From a checkpoint of a small image classifier.
Model: 4.48M parameters, 64-pixel images, arch resnet, norm batchnorm, activation gelu, depths [2, 5, 5].
Training: nadamw at rate 0.0015, 16700 steps, batches of 256, held-out accuracy 100%.
Data: trained on analogue clock faces, 195000 training examples, 21.9 epochs.
Rows from block 6 of a small image classifier, named by matrix and row number. Rows with one number belong to one channel. Each number is 128 + 32 x the weight over its row's rms, rounded and kept within 0 to 255. All counts start at 0. After the name is the row's rms in percent of the matrix's.
After each channel's rows are labels from the 100 images, of 14848, where the channel reaches its highest value: "responds to" is what is common among them; "lies over" is the class under the peak. Only what is clearly more common there than usual is listed. The data: analogue clock faces.
# convs0: first 3x3 conv (model.blocks.6.convs.0.weight, 112x112x3x3, each kernel summed), inputs 0-111
# convs1: second 3x3 conv (model.blocks.6.convs.1.weight, 112x112x3x3, transposed, each kernel summed), outputs 0-111

convs0.64 113 [103  44  57 190  82 113 107 134  86  90 117 126 111 120  72 106 109 142 130 140 122 157  88 135 114 143  83  59 107 142 133 125 104  95 150 110 106  88  48 131 137 141 125  99 143  89 127 153  80 125 169 146 136 121 144 135 118 106 130 122 118  76 117 125 123  89  64 186  69 129  99  82 159 124 122 108 119 141 108 140 110  86  94  64 119 104  94 156  58 156 113  85 103  36 146 135 123 147  79 126 122 106 105 139 112  94 176 120 153 107 152 130]
convs1.64 093 [127  90 124 109 146 139 124 149 152 120 128  60 109 135  95 130 109 129 157 152 122 138 159 131 129  95 130 109 162 138  97 116 130 170 170 156 158 111  76 148  84 129 133 104 129 165 134 125 134 131 126 103  73 103 124 177 128 124 133 138 120  99 117 147 177 163 122  89 165 107 150 116 116 145 138 119 147 108 153 153 125 172 201 142 128 162 137 105 136 117 183 216 142  67  81  98 174 113 152  99  94  86 102 109 144 124 255  80 122  94 147 172]
responds to: minute hand past 12; minutes: 0 to 4; hour 1; hour 2
lies over: minute hand

convs0.77 082 [123 105 118 119 110  94 143 112 133 135 159 117 159 138 124 101 146 139 170  81 110 160 144 140 136 125  92 161  56  47 146  99  82 146 106 162  77 111  90 120  96  86 135 134 122 103 178 138  57  87  62 153  97 130  86 111  97 120 152  96  74  58 145  40 105 123  97  95 130  99 135  93 143 133 139  73 143 103  85  97 166 112 107 145  68 113 107  93 111 166 137 110 119 132 172 146 147 141 176 101  82 125 154 171 141 113 119  71 183 109 131 142]
convs1.77 098 [110 168 111 139 131 131 178  78 113 132 113 166 141 172 148 127 106  93 125  98 102 158 165 106 149 137 104 128 100 226 124 119 114 134 117 127 157 138 148 107 152  91 130 168  35 134 138 139 127 125 148 104 124 123 137  95 156 124 105 134  93 111 142 137 110 123 128 134 117 106  95 157 114 131 140 125 150 137 115 120 161 109  86 136 156 112 120  80 120 229 116 173 144 165 159 162 138 119 197 114 154 140   0 109 144  98 114 150 132 159 135 174]
responds to: hour 6; minute hand past 11; minutes: 55 to 59
lies over: face

convs0.24 093 [115 142 115 142 135 129 107 115 106 202 121 110 106  58 108  58 129 124 168 112 105  76 154 115 105 144 112  88 120 163 106  40 117 148 190 123 132 112  86  99 109 119 145 189 157  80  90 115  85  82 147  31  91 134 158 120 130  93 137 119 146  60 181 124  88 131  90 161 111 138  91  83 131 126  91  78 101 193 103 123 141 141 104 111 135 151 101 123 142 127  76 115 114 165 141 124 130 109 101 169 108 107  83 125 128 159 172 148 100 132 156  96]
convs1.24 090 [158 131 102 133  76  89 153 143 121 170 116  31 133  36  87 151 117 143 126 120 157 135 142  98 134 113 133  74 135 129 113 113 138 124 105  97 155 106 141 105 143 103 156  78 126 133 162 139 135  93  80 206  47 133 142 144 130 152 158  89 118  36 141 123 151  95 148 120 141 137 113  90 140 133 119 149 124 154 165 160  88 122 139 154 140 194 111 117 103 122 148  67 171 138 100 157 118 120 149 172 109 126 143 129 133  85 187 161 161 204 122 174]
responds to: hour 10; hour 9; minute hand past 12; minutes: 0 to 4
lies over: hour hand

convs0.78 121 [101 136 109 101  67  44 102 115 119 140 179 147 138 103  96 128 103 126  86 148 113 115 140  89  76 124 127  97 130  75 141 144 152  68 146 113 127 133 112 110 129 135  75 115 149 106 137  90 158 102  66 144 129 128 151 107 108 107  80 167 106 107 119 141  75 102  51  71 106 120 120 125 129 137 132 125 102  78  87 115 111  91 132  77 140 111 103 132  93  85 119  87  77  75 137 186  35  82 129 140  84 142  84  96  96  94 113 122  79  94 121  91]
convs1.78 099 [152 113 122 112 112 111 110 107 149  94 146  91 184 165 148 142 119 114  48  97 133 140 135  86 102 164 134 153 181  95 163 129 175 136 171 106 125 107 119 182 100 155 145 157 105  57 105 170 147 143 131 158  97  61 137 102 118  79  72 190 108  75 194 123  65 161 146 101 182 130 120 167  99 123  92 129 215  95 129 135 156  79  89 141 135 135 101 141 139 109  77  83 158 113 149 122 161  94 134 133 122 159 147 107 136 124 137 157 114  88  97  94]
responds to: hour 3; minute hand past 2; minutes: 10 to 14; minute hand past 3
lies over: face; minute hand

convs0.33 092 [ 96 115  99 133  70 158  98 131 139  98 134 107 123 124 122 132 152 112  95 158 171 153 129 132  88  93 131 162 122  90 127 142 130 143 127 108 115 133  60 124 186 138  83 126 157 121 116 147  30 153  84  60 113 134  82 118 142 116  99 106  18  79 152  78 128 137  97 106 134  80  83  89 118 123  97 178 140 161  95 112 137 162  75 130 115 116 102 151 123 101 179 136 105 121 158 126 128  42 151  93 103 159 123 119 190  71 111 125 114 139 159 154]
convs1.33 109 [174 143 119 131 140 144 107 118 100 118  91  81 113 105 140 104 139 163 114 127 125 121 141 115  18 114 145  12 229 114 146  89 122 134  65 130 152 133 233 120  52  96 147 146  89 122 114 127 125 120 115 162 153 150 162 116 112 111 143 118 125 140 121 106 149 122 115 147 124 127  98 118 150 126 121 135  94 124 116 106 159 147 158 131 129 150 134 141 128 147  99 147 124 135 130 112  98 196 158 114 147  71 125 108  99 114 150 121 107  94  22 155]
responds to: hour 10; minute hand past 11; minutes: 55 to 59; minute hand past 10
lies over: hour hand; minute hand

convs0.10 078 [122 124 142 160 173  84 153 143 123 146 163  69  86 150 158  76 155 117 113 121 124 102  82 136 103 104 163 139 110 116 155  90 149 124 174 111 122 129  31 125 150 135  85 189 146 128 141 167 143 118 136  81 126 113 118 109 139 123  69  92  53  64 120  77  89  87 105  79 158 109  88 117  87 121  94 132 102 126  85  49 137 118  90  95 172 125  74  81 132  80 119 151 103 110 159 119 177  86 150 119  60 125 104 151 151 120 118 109 149 129 141 142]
convs1.10 099 [ 95 129 116 135 193 123 148 163 133 111 144 138 115 107 147 128 139  95 102 125 111 125 131 117 133 190 116 141 173 112 186 118 134 117 124 113 106 144  76 133 113 114 110 199 135  96 139 124 143  86 129 255  93 106 139 119 146 118 142 121 246  94 145  37 140 150 137  79 143 144 113 122 126 113  96 133 214 129 143 130  78 124 120 131 121 132 118 150 136 163  97 117 108 134 164 133 128 121 133  99 125 147 133 132 129 128 133 118 124 136 161  98]
responds to: hour 3; minute hand past 1; minutes: 5 to 9; hour 9
lies over: minute hand

convs0.72 091 [128 138 101 121 180 125 141 139 132 146 158  44 140  73 108 124 127  89 142 123 113  82 133 125  81 111 138 137  92  68 192  81 138 104 119 130 140  84 102 161  71  84 124 123 102 136 175 121 117 112 120 158 150 130 152 114 105 173 126  97 178  74  71 131 148 107 117 109 113 168  85 169 103 140 120 124  58 122  59 144 112 135 157 117 141  51  90 113 168 108 108 108  86 121 109 132 109 130  92 142  99 112  21  77 106 176 150 145 110  99 135 140]
convs1.72 097 [132 161  96 171 111 108 240 134  91 195 147  76 107  72 155  93 137 149 124 103 147 123  69 140 170 142 136 148 130 154 141 112 121  42 113 116 131 133 109 104 168 118 125 131 143 114  76 148 109 124 117 133 136 114 138 108 116 120 118 154 107  38  29 124 137 102  96 100 125 135 145 121 165 110 108 118  76 156  58 125 158  73 146 125 146 126 120 133  91 113 111 126 110 140 107 181  91 128 151 185  59  66 123 129 142 126 144 126 153 158 135 141]
responds to: hour 9
lies over: hour hand

convs0.32 101 [118 111 116  94 155 143  79 154 104  90 174  38  72  68 141  99 149  93 202 113 144 170 111 106 128 110 122 137 132 109 126 125 148 112 136 103 120 119  75 131 135  48  73 123 155 114 107 136  93  91 115  36 183 106 106 126 159 102 163 132 140 102  85  88  80 112 101  74 113 109  85 125 111 100 124 151  73 146  95 134 140 151 111  70 145 109  90 131 127  91  95 134  65 121 144 112 132 114 120 128 121 154  54 107 127 153 139 127  77  94 148 119]
convs1.32 094 [141 125 143 113  94 136 162 128 125 242 112 111  71  62 116 103 139  91 122 130 128 160 144  93 118 179 144 114  92  75 143 128 104 186  97 127 141 141 120 110  87 101 148 126 166  71 126 131 144 126  85 206  98 143 134 113 140 124 197 147 142 127  58  76 139 140 123 149 129 140  87 137 120 118 129 165 118 118 103 103  38 124 119 128 114 157 128 106 160 153 108 105  81 131 131 122 112 122 142 184 113  95 133 118 170 152 148 145 145 235 145  83]
responds to: hour 9; minute hand past 10; minutes: 50 to 54; hour 10
lies over: minute hand

convs0.106 082 [140 128 145 102 107 152 109  83 138 164  91 120 107 151 109 134 128 143 117  95 139 104  76  71 149 113 134 106 108 143  94  89 114 147 147 144 121 127 119 119 123  80 150 148 152 160 109 143 128 192 161  66 100  87 127  73  97 133 169 116  88  42 102 106  79 102 120 151 142 103 105 179  78 123  94  57  55 118 105 139  88 134  71 125 114 167 138 199 103 145 119 139  73 111 123 123 187 124 174 153 121  93  85 102  94  62 110 122 175 130 178 135]
convs1.106 110 [147 111 148 114 106 123 110 125 144 132 118 100 103 149 143 136 138 127 118  88  93 156 129  42 117  43  99 150  95 135  79 108 126 143 212  79 134 137 101 125 126 134 127 150 157 132 108 148 132 139 137 149  59 118 136  83 143 115 124 222 127  89 114 132 144 131 129 122 122 110  93 240  97 132 101 191 110 103 121 121  83 103 113 160 117 151 137 129  85 115 141  94 145  84  99 103 139 110 121 135 122 100 105 117 140 114 239 126 125 106 143 209]
responds to: minute hand past 6; minutes: 30 to 34
lies over: face; minute hand

convs0.26 096 [155 145 125 106  85 175 144 123 170 150 135 120 120 134 115 151 134 157 136 128 112  98 137  72 104 123 110 154 153 123 120 141 143 109 116 180 120 107 113 125  95 175 131 148  81 117 103 135  42 140 113  26 118 107 130 134 160 126 137  86 179 116 132 118 127  93 152 120  38  94 162  86 179 101 148 149 102 117  83  42 132 172  84 135  94 144 103 100 137  90 158 114  86  57 123 164 163  59 103 104  90 124 137 126 167 152  98 103 104 122 174 167]
convs1.26 147 [123 100 112 149 112 138 142 133 100 132 126 128 127 142 118 143 127 120 149 133 125 140 137 118  32 140 142   0 239 139 141 131 126 135 121  98 103 107 255 110 133 127 111 113  89  68 135  90 151 114 150 123 124 112 118 126 154 117 141 143 142 122 141 131 108 125 126 137 155 117 122 132 125 121 118 132 108 117  82 112 135 134 137 131 126 108 141 131 127 141  69 122 121 126 122 118 132 146 135 119 135 118 152  97 120 137 118 130 147 152   0 134]
responds to: hour 10; minute hand past 9; minutes: 45 to 49
lies over: hour hand

convs0.25 086 [153  90 148  91 123 119  10 129  86 136 114 150 191 127 129 126 125 115 183  74  99 119 138 104 127 107 171 146  58 142 125  91 114 154  93 127 136 114 101 137 110  97 131 130 137 163 140 144 134 125 117 183 148 115 124 117 135 139 124  55  14  82  87 159  92 161 142 157 167 122  93 118  82 174 148 114 116 134 104 102 111 130 118 112 118 144 107  95 135 123  98 117  91 162 111 140 158 132 127 140  58 150  80 134 144  97 159  95 169  53  90 129]
convs1.25 073 [108 127  41 100 194 111 167 162 117 108  91  88  94  56 156 156 133 154 115  96 192  92 153 125 156 114 140 139 103 150 143  90 108 120 120  93 137 128 135 164 115 146  95 128 125 141 128 147  95 139 125 113 131 128 117  55 172 123  89 178 145  94 122 103 160 129 131 120 115 126 120 131 119 140 208 106 101 133 100 126 107 141  94 206 115  60 166 116 118 148  74 115 177 132 160 126 151 171 119  97  23  79 154 133  72 119 162 122 157  99 136 118]
responds to: minute hand past 6; minutes: 30 to 34; hour 6; minute hand past 7
lies over: minute hand

convs0.22 096 [114 104 142 152  95 123 118 152  87 118  45 125  69  96  88 143  87  72  96  95 104  81 105 113 156 136 125 158 117 155 103  82 148  66 109 102  94 116 122 139  85 106 138  97  99 148 165 117 168  73 113 121  49 139  78 115 140 114 132 140 102  64 122 128 163  91 144 113 126 168 101  83 131 133  83  97  78 132 113 114  51 132 129 117 113  71 115 133  85 138 135 132 123 156 165  79 126  67  76 145 126 124 115  80 101 173  88 167 124 180 145 152]
convs1.22 096 [125 166 148 151 132 162 172 155 185 151 128 111 202 138 162 150 139  91 167 124 117 135 110 151 147 139  92 143  99 129 209 105 168 146  82 117 117 131 117 106  97 113 156 187 133 130 110  87 165 111 144 180 144 121 131 100 112 119 113 147  96  77  81 122 152 101 167 118 187 125 123 137 174 136 167 149 120 107 151  97 125  91  60 146 113 123 172 110 153 142 141 116  89 150  95 213 102 189 143 147  81 197 109  91 138 141 223 127 150 133 170 116]
responds to: minute hand past 9; minutes: 45 to 49; ticks
lies over: minute hand

convs0.67 087 [147 146 167  91 181  64 132 148 105 125 138 152 137 165 137 141 146 155 128 123  38  83 116 151  69 107 149 114 139 125 104  87 138 171 145 110  94 156 150 115 138 109 156 188 106 137 134 141 125 123 137 174  91 122  78 112 128 155 104 136  88  65 105 141 129 129 158 180  32 122 135 150 110 111 104 156  60 109  94 105  85  66 137 156 110 172 173 116 112 136 176 119 152 122 111 179  28 102 144 111 103 137 114 141 156  94 100 146 146  81 132 123]
convs1.67 084 [132  99 123  54 120 174 171 119 150 101 161 104 149  48 141 137 112  97 166 127 191  91 136  98 160 108  96 163 121 178 136 119 126 127  97 160 185 113 131 138 119 119 121 133 151 134 105 102 116 115 116 131 105  17 151  89 135 125 163 100 149 111  79 126 111 170 150 161 180 132 109 191 126 157 148 123 151 178  85  13 145 158 126 128 129 110 144 138 115 114 125 141 109 126 145 156  47 114 134 206 106 115 119 113 154 154 136 109 112 118 157 119]
responds to: minute hand past 6; minutes: 30 to 34; hour 8
lies over: face

convs0.40 104 [109 128 135 104 206  33  99 117 138 152 144 107 150 138  95 166 167 155 153 159 139 160 131  67 128  88 163 114  94 143 151 118 120 103 111 175  99 121 138 111  69 137  99 149 111 130 146 124  58  94 107 171 131  95 141  98 125 137 119 100  80 193  95 134 143 197 135 142  10 115  95 194 139 116 124  97 108  64 114 113 107 114 134 167 114 146 140 152 133 116 137 102 102  34 139 140 130 151 143 130 107 121  90 124 147 102 103 137 126 102 137 129]
convs1.40 085 [ 83 145 143 122 106 183 138 119 109 117 112 132 141 141 160 116 117 107 139 128 150  77 102 106 212 169 139 187 139 133  87 190 157 168 123  74 153 116 134 175 153 119 164  95  90 163 117 154 160 161 161 105 152  22 114  97 158 103  83 101 162 186 131 133 183 135 142 111 197 111 100 183  65 142 128 112 176  90 107  93 111 151 130 124 139 116 144 112 111 120 115 120  77  71 135 140 116 104 149 202  90 125 164 151 112 149 119 101 133 141 149 124]
responds to: minute hand past 9; minutes: 45 to 49; hour 9
lies over: face

convs0.93 112 [108 128  54 131 124  63 127  85 144 158 137 140 136 143 167 165  98 118 165 116 121 126 116  71 108 140 122 126 152 114 133 153 140  91 128 118 129 111  80 158 159 115  81 132 164  62 116 133 173  85 108 132 148 108 130  86  95 104 121 146 146 151 183 147  97 154  94  33  85 102 138 166 151 113  99 115 147 130  75 106 145  70 147 125 158  56 134 132  89 119  96  89  76 101 137 163  63 138 129 108 131 135 137 105 212 137 132 119  42 119  83 107]
convs1.93 108 [146  98 135 121 199 129 158 153 102 141 156 101  99 107 139 127 150 112 173 102 142 122 159 161 147 131 154 180 144 114  78 115 136 145 119 169 151 154 114 153  98 100  83 157 145 120 169 166 134  98  94 128 109 118 134  55 173  97 155 173 143  97 127  94 126 127  93 114 126 137 136 170  13 123 119 151 187 127  83 131  99 154 104 153 101 154 138 156 133 146  99  62 222 106 122  88 222 131 135 132 121  87 151 132 159 136 116 136 164  68 154 129]
responds to: hour 9; minute hand past 11; minutes: 55 to 59; minute hand past 5
lies over: minute hand

convs0.63 106 [ 72  86 157 136 149  52 128  71 166 166 181 103  89 196 141 117 151 125  84 147 184 116 169  66 125 157 107  88  83  82 154 123 111 105 116 140 141 119 125 140 135 130 114 104 113 132 156 129 108 170 131 165 119 134 120  81  37 169  84 112  45 152 126 125 125 134 115  49  90 112 118 157 151 164 109 174 138 117  77 137 141 110 121 164  97 121  93 138 144 136 136 132 131 167 181 189 132 109 126 141  96 127 127 112 155 155 111  58 138 153 122 127]
convs1.63 088 [ 25 118 173 130 164 147 142 143 122 122 164 149 121 129 135 109 127 133  87 122 146  79 132 121 168 128 134 159  98 170 129 116 110 158 113 138 111  85 113 129  98 207  80  84 176 151 113  87 115 130 125 161  74 127 120  77 210 121 122  95 219 122 108 123 105 154 130 109 132 108  98 125 125 137 143 138 104 114 153 133   0 169  97 139 102 137 102 136 126 162  80  89 101 134 136 172  85 131 112 139 134  89 119 128 129 127 122 118 140 174 178 104]
responds to: hour 3; minute hand past 10; minutes: 50 to 54; minute hand past 11
lies over: hour hand

convs0.103 089 [104 189 114 136  93  84  78 120 136 138 111 119 131 152 121 106  75 133 103 134 166 147 127 142  98 132 104 146  99 177 120 187 174 172  76  10 103  69 127 132 148 161 156 158  89 119 110 150 160  76 160 147 118  64 141 145 122 168 138 117 126 119  75 150 114 138  91 151  38 118 145  95 132  95 138 151 139  85 141 110 127  71 128 146 191 113 155 138 121  76 132 122 116 128 139 103 129  94 110 136  96 132 127 164 114  84 165 188 100 118  75 110]
convs1.103 080 [108 153  93 151 167 166 160 120 123 153 135 188 115 127 132 173  71 114 111 126 116 109 148 102 121 145 128 148 147 159 144 153 121 140 110 174 196  69 140 136 103 130 143 180 147  94 103  57  98 139 141 195 128 149 145 132 151 103 133 152 113 129 119 137  77 163 110 112 203 135 105 104 144 117 118 135 126  39 101 109  96 217  83 146 142 106 150 122 147  94  87 166 216 129 132 185 164 150 120  91 148 171 155  90 144 154 123  67 115 144 165 121]
responds to: hour 4
lies over: hour hand

convs0.38 107 [114 133 120  88  98 134 151 136 111 117 123  77  95 135  69 138 127  95 129 119 130 146 183 112 124  83  85 183 140 137 117 118 117 139  89 114 143  92 117 133 137 176  98 131  81 192 168  90  78 172  90   9 105  54 102 144 121 166  94 110 145  92 137 117 128 177 147 148 148  80  98 138 116 139 117 156 122  91  88  93 137 137 111  95 123  98 140  91 104 113 204 106  88  92 119 151 106  70 148  92 115  92  63 139 144 179 135 158  91 128 116 125]
convs1.38 095 [167 117  98 123 136 124 125 131 103 136 134 129 141 107 120 156 121 119  85 149 142 136 104  88  17 112 122  60 204 151 144 122 107  98 100 141 130  98 216 145  48  83 112 146  89 114 140  46 170 127 124 119 144  41 138 109 154 118 114 109  89  95 164 115 118 116 155 100 163 111 122 135 136 144 126 129 116 128  55 109 122 103 140 175 117 132 144 110 112 129 120 155 143  75 130 168 138 217 164 139 188 139 158 114 120 132 125 124 102 165  93 119]
responds to: hour 10; minute hand past 1; minutes: 5 to 9; minute hand past 12
lies over: minute hand

convs0.58 105 [100 155  63 109 116 115 128 113 150 134 129 111 122 150 133 111 120 114  94 116 161 146  98 118 104 124 138 131 119 134 135 101  92 142  80 133  97 151  89 111 145 141 113 130 159 114 131 129 104 168 134 109 119 134  89 142 150 122  30 101 124 121 127  70 123 135  93 118 117 114  52 133  41  97  38 131  96 109 140 139 140 126 115 122  73 137   0 129 143  97 130 149 110  81 126 161 161 114 138  78  76 114 139 110 136 126  95 148 133 113  92  79]
convs1.58 101 [104 128  89 131 137 132 147 121  88 115 147 114 115 158 138 124 119  95 255 166 116 123 255 168 154 175 135 147 115 120 125 185 129 148 113 118 154 115 192 141  82 151 139 152 134 164 111 113  59 133 133 122 146 144 130 122 139 134 130 110 137 101 161 123  75 131 143 131 132 145 107 121  30 129 138 133 123 110 141 131 136 133 156 117 165 115 211  93 113 147  78 145 131 120 150 152 107 157 119  87  65 100 134  85 128 150 123 106 123 101 119 140]
responds to: hour 4; hour 5
lies over: minute hand

convs0.30 085 [138 116 149 117 159 142  86 185 141 130 108  71 202 128 103 100 102 132 133  92 142 110 104  99 123 100 133 159 133 122  76 138 100  63 118 121 110 128 114 130 166  71 122 164 176 129 139  95 105 108 117  58 119 101 143  66 140 108 154  45 107  66 178 145 132 163 145 146  90 140  69 121  97 150  61 142 107 157 167 101 108 165 108  45 142 114  83 134 138 168  84 125 123 160 132 100 145 145 156 123  54  93 173 136 109 153 147 119 112 160 152 130]
convs1.30 092 [115 144  83 136  95 107 166 137 120 128 113 116 227 135 101 120 145 132 136 181 133 121 160 152 170 106 118 135 211 119 166 146 255 136  99 140 125 147  96 147 114 112 118 142  25  78 133 100 147 131 153 116 165  92 124 111 153  86 136 191 142 109 181 138 149 122 111 101 147 147 122 154  85 126 101 116 243 120 132 139 144  95  70 126 119  94 151 125 153 134 145 131 124 135 136 107 131 125 138  97 139 146 147 103 101 119 142 162 122 156 122 103]
responds to: minute hand past 4; minutes: 20 to 24; hour 5
lies over: minute hand

convs0.61 077 [137  89 169 116 136 128 122 173  85  54 105  54 123  94 110  83  97  99 123 120 134  75 153 131 126  90 120 133 106 103 114  97 142 111 172 141  92 122 131 128 166 118 102 165 112 113 166 128 123 115  85 112  86 120  99  91 126 107 159 132 138  45 106 115  88 137  95  62 131 154 156 112 108 122  94  94  70 100 105 123 169 110 103  66 184 117  94 115 120 133  81  46 108 128 114 120 104 106  93  99 107  53 105  96 133 175  91 113 118  50 149 134]
convs1.61 113 [123 146 177 134  99 132 145 130 117 128 122 111 153 149 148 131 124 165 126 192 126 101 206 149 170  84 118 113 151 149 112 169 111 138 112  91 135 124 148 160  98 106 135 130 150 117 149 121   0 107 107 143 132 152 132 128 123 102 176 126 131  81 165 128  39 131 137 128 116 119 138 134 142 131 122 112 246 120 145 124 137 110 168 136 120 156 170 131 134 131 130 139 134 113 135 103 135 121 165  81 147 122 138 121 151 135 101  60 121 118 137 164]
responds to: hour 3
lies over: hour hand

convs0.27 090 [ 72  73 144 127 139  76 130 137 160 115 170  10 157 115 107 120  93 101  27 126 155  90 137 140 123 174 121 139 115 128 145 102 162 121 142 128 139 140 111 111 166 132  84 145 113 105  55 108 113 131 134 134 144 121 128 125  85 117 103 102  83  62 119 154 155 116  93  85 140 159  91 142 152 108 117 137  91 144 103 151 104 122  74 128  59 118 137 162 137  41 133  98  85 116 147 166 129  88 139  93  80 127  93 134 158 115  70 130 104  92 133 127]
convs1.27 135 [144  86 124 158 122 129 156  99  98 122  89 126 211 102 111 134 111 102  86 128 129 103 147 143 137   0 143 125 113 110 140 114 108 124 113 118 155 145 122 132 129 137 227 153 114 110 122 132 125 120 106 132 128 126 156 113 133 128 107 148 221 114 135 108 119 148 148 118 134 176 184 140 154 127 156 131 165 134 121 121 145 104 142 157 185 121 154 119 135 108 110  95 122 147  97 137 147 159 118 142 103  91 138 111 135 133  93 135 134 131 134 255]
responds to: hour 8
lies over: face

convs0.54 101 [100 178 118  50 115 139 148 174  67 147 116 146 103 121 119  92 116 108 163 104 139 124 162 133 151  97  77 124  86  88 146 135  97  89 130  89 102 135  87 145 104  77 130 145 132 145 192  59 114 128  77  85 142 156  92  88  90 125 135  94 135 101 165  87  82  86  90  77  91  81  92  94 112 130 123 115 131 162  89 155 162 131 117 125 141  97 161  48 139 121  81 172 144 127 124  89 112  80 137 143 141 136 109  79  99 148  83 192  95  98 157 136]
convs1.54 078 [ 65 128 124 154 155 150 128 100 124 154 134 134  96 218 116  62 109 122 131  87  74 110 115 143 111 120 173 120 100 187 128 141 135 111 114 129 143 113 100 139 162 155 167 214 115 129  74  74 114 143  99  70 155 119 110 106 153 130 158 104 213 117 129 138  89 215 105 174 139  96 102 114 121 118  97 140 125 203 154 100 163 170  93 120 171 186 143 179 131 146 104 109 109 156 120 100 100 184 141 124 130 113 109  99 111 150 124 140 127 110  82 134]
responds to: minute hand past 4; minutes: 20 to 24
lies over: minute hand

convs0.105 107 [209 153 124 121 161  97 145 144 119 157 113 165 141 162 105 142  72 134 127 151 155 111 153 127 152 112 153 122  86 126 151 105 123 143 145 138 137  40 102 155 181  80  66 145 127 110  76 138 124  92 105 115  99  92 147 121 129 123 109 138 103 115 125  73  68  89  99 148  99 113  87  96 105 163 118  86 149  89 102 129 131  92 111 131  83  74 185 111 101 103 131 183 142 129 156 152  67 240  87 122 101 139 132 111 113  92  66  99 109 126 162 116]
convs1.105 094 [101 154 119 135 149 134 158  99  94 176 110 111 116  79  52 111  67  87  96 125 121  62 128  76 107 134 124 136 103  99 130 153 126 150 102 102 162  57 114 118 102  97  96 160  86 160 100  98 126 153 114 232  57  89 143 146 132 124 154 154 196 135 146 103 106 160  89 144 174 143 118 143 164 139 107 159 187 109 154 124 108 160 147 143 119 145 151 137  99 161 126 142  70 155 105 127  79 174 146 121 114 120 159 118  56 167 100 127  94 174 126 121]
responds to: hour 9
lies over: hour hand

convs0.47 102 [141 169 138 116 114 114 115 154 110 195 146 164 142 101  84 113 104 128 106 134 146 154 122 158 112 208 110 132 144 172 166 174 164 149 154  67 114 151 145 142 142 173 145 160 127 154 102 129  83 158 149 121 172 117 150 123  63 141 115 146 134  83 112 142 135  56  65 142 162  97 137 150 118 147  96 117 107 193 185 148 205  67 115 138 128 110 109 160 189 107 141 161  78 152 147 153 197 119 103 162 162  76 117  99 151 139  78 132 125 109 172 107]
convs1.47 095 [113 118 157 156 149 124 119 124  88 147 174 104 166 177 100 112  47 155 127  64 143 128 133 131 168  91  92  59 146 120 116 102 138 114 150 122 151  89 122 113 119 188 140  84 131  81 130  82 137 117  99  99 122 117 162 145 117  81 149 135 117  97  92 123 140 230 128 176 123 119 123 155 136 125 127 140 124 179  93 137 141 216  96 106 106 153 156 136  84 125 136 109 114 102 112  88 171 123 167  63  87 177 144 129 107 190 136 102 151 138  45 135]
responds to: minute hand past 4; minutes: 20 to 24; four ticks; minute hand past 10
lies over: minute hand

convs0.23 124 [131 161 181 101  94 112 103 121 125 121 121 158 142 117 203 129 115 141 148 170 131   0 130 138  97  89 142 150 112  89 142 165 147 174 121  54 137  84 104 173 177 137 134 106 117 120 120  99 127 132 135 104  88 123 104 116 133 143 101 139 144 139 108  87 109   0 118 105  63  49 140 134 146 116 149 131 137 124 112 140 132  82 104 128 150  75 123 117  83 115 108 146 116 122 129 134 149 154 139 129  87 143  99 137 112 113 132 136 105 144 139 134]
convs1.23 095 [113  71 101 127 156 154 116 138 136 149  89 172 153 109   0 146 125 105  93 148 174 163 131  96 122 153  95 135 138 129 225 139 148 111 129 152 155  94 122 211 107 121 163 198 116  83 153 121 153 140 121 167 128 115 157 175 174  94 152 144 133 125 124 110 107  65 143 139 150 124 144 138 126 172 121 128 138  89 135 131 133 199 107 129 180 149 130 165 176 120 121 165 154 110 147 134  97 141 154 143 120 177 147 109 198 168 124 127 106 120 136 123]
responds to: minute hand past 9; minutes: 45 to 49
lies over: face; minute hand